config.yaml
dataset: "rendered solids tumbling over patterned floors"
train_examples: 195000
text_encoder_layers: 6
text_encoder_fused_qkv: false
text_encoder_bias: "qkv"
weight_standardization: true
attention: true
upsampling: "pixel_shuffle"
shampoo_beta: 0.999
eps: 1e-08
l1_shrink: 0.01
batch_size: 128
Rows from block 6 of the denoiser of a small text-conditioned image diffusion model, named by matrix and row number. Rows with one number belong to one channel. Each number is 128 + 32 x the weight over its row's rms, rounded and kept within 0 to 255. All counts start at 0. Numbers have three digits each.
After each channel's rows are labels from the 100 images, of 14976 (inputs lightly noised), where the channel reaches its highest value: "responds to" is what is common among them. Only what is clearly more common there than usual is listed. The data: rendered solids tumbling over patterned floors.
# convs0: first 3x3 conv (model.decb.0.0.convs.0.weight, 128x256x3x3, standardized in use, each kernel summed), inputs 0-85
# convs1: second 3x3 conv (model.decb.0.0.convs.1.weight, 128x128x3x3, standardized in use, transposed, each kernel summed), outputs 0-127

convs0.22:122090059224126050127122102123120172120124164117154109111122108094134075101142135176124143121140131129105131128122074136127137134107171138137109112030158130069155180127128115101130111082173133074177151149158114132110089133131137112136185147075189212159132146
convs1.22:088134157125077072126129100126094138064106151170142127039161140096108122124050092098092130103162139148138100142143146143135160184123110112093084155149132085090107079123165151111145189139159134060139148059120106163123131147155097128152136152097100160110122179144096178155130155136140108126068092149119115078193074142123150096108157153138108153109149073191146150140092111087059096177112
responds to: count: one

convs0.77:066136116164167114129125113151159193160091179133158076243142133127104123048173133163150132151141147123129107150134079092125143133088150126140115125114171107085154126062153116139101124141152156099142107090105135141142094083139169113146206156081104151121148203
convs1.77:146140119181156131135091119140148162053126155147130128170045094110141126121185135149085149103109101121145113118134178171224133141117125110077140197135141086150145141109068113123154166130185120126115168119088094112169155148197089151173166087112101052058079119162154147106148170146106118123110104110150119083121112130048127120103151119130096074097133134147146084093155124134150140158091
responds to: count: one

convs0.59:104082080212091085146084196108130118142103119156158139163140116077215148136116158152140092119203158131035145156100089127169135131150146141127055131068099099057122142044113134114156087103148129129122209169147118127111114062110151162114155169105108046117116152
convs1.59:138119128088145100135131116060123036156090105115094117081138097103107118104134120131129172087131164156112069130146082155149106096115114141154152067124141125125141144139129185065124206147101150098106076142094143109143132078193144138072149126154113187130103116139217105166165172139140136089142127176106122119137120097170118181150106146086123104096143066159148091083073089184126078142140
responds to: white object; its colour: white

convs0.68:162111138129144100082106170138142142125121155092078097143126103125084108145139109155152150144142094129132155190135116135192057135132041173143084121088152215163132112134100107118123112086130140120156085153113156130146121129144171123168200182117136129169152117
convs1.68:077146090114152114125117085073074150107118076132102180117121120209162142106131107127139130131113106103096146126117108177139101161150091150110120139147151124103139119083138089138123131106076155213091102167101155163146141075096109099145071097052105161107128162151144107116113175109106125125163092044120144054143148150110159134126098137140102124254120137152138122157166110128147119152195
responds to: purple object

convs0.90:191018113112105103125161118100123066149133114252103183112123255132179156133150163125132071106104105128138093098170154120166145088117126111176152104126176140127132114155149133124097147125104115107139126104142101123109136121183106108077099094157128131136164126
convs1.90:142132122090160145067107142090164093127228165142111091157126175102132139150113107168089160115105135140116104133119149160120081099115087120108150137180074144143102188193130153137166141140145164085155164144084134106190130158194111141120104064179151147113176194126130136114171085131169131189099120144179161178179193112126135132146133082175119148111124143092178094136086123141096131120158
responds to: black object; its colour: black; torus

convs0.89:144104094251105102155107173099093106114135124110142066138151008124142099033117120161147145113135135104007157151167039134097118143123118139159076112060193121131128125119101125094167128113119118159130130132160113109143126144092103137134132125189161123143137195
convs1.89:052123133170055174182110125142090125087177126108108170205122079108176131102137119101155147112094110088129101122141183215109146129075137103126186094109094142175123154117090154102129115129180159172117168139120096155135156154110142097105057133080168112078127157114161159128102167114121145108118140079125141122141101119136164085124121173158130204121131092090114133163141061101135156099166
responds to: count: one

convs0.57:164059117064098098127128157101130107137108136054161146123109078112174100135155092125122120136115118158064137131118145131122141132135021139140114106106089136121126146120145143143135131144119142109181130086137112145016141135132131143129124131178066109044169116
convs1.57:139198082110121060109153061100044127112099094139115061147164108139142202142145137119078125129092128127098133069110141114157130120132134098145139128097143168111145119118110139200170161046157127142094103137126111126134198087162165105100065149129108160136076124131156154062110119140163193134151100126141162115103123110152170164096129142136146148168077121133138138162155126125128131184214
responds to: count: four

convs0.67:121148131131106114145144127137125127148150122129084141111117083131156149141134110135133112122151132110121154107127129132091118120133139096128151145144138139154111137155158153138109129115090117171141131140088093101105135172166114134139125125134122151104139154
convs1.67:172098131124066125119196082079102081160071102128137057167165109162102134099159171096145154112190104158138101159078150111110156146123092144056183088133140123144149091145151102142084144144159103191152121122128140124190086133107153111180073109124148084188153116169171105143114146082121118120156107168122098077091148160205103139181116159101155096119141123106120132150161155128085095120118
responds to: white object

convs0.25:052063122019101104124169046153147152157118135109119049007075123151000134097156119197133134130106076145122129116150195086134151173117125150142130160145245126103134159157175125055148120163156125149212119125142132133112142135124141133138131148140146181139140050
convs1.25:082128107192091182146132155212115151128144157094116155177097112095146143084124127124136046180119149094109151129073147186153130124154144139173158168144118149107157116042133148084052179121130180142114162106069109075080151141158169138125085093098114096104123111106134119121090063085134112129180153088096108131142138127129108124144098111148165098150124192068140149131166126101139158151129
responds to: count: one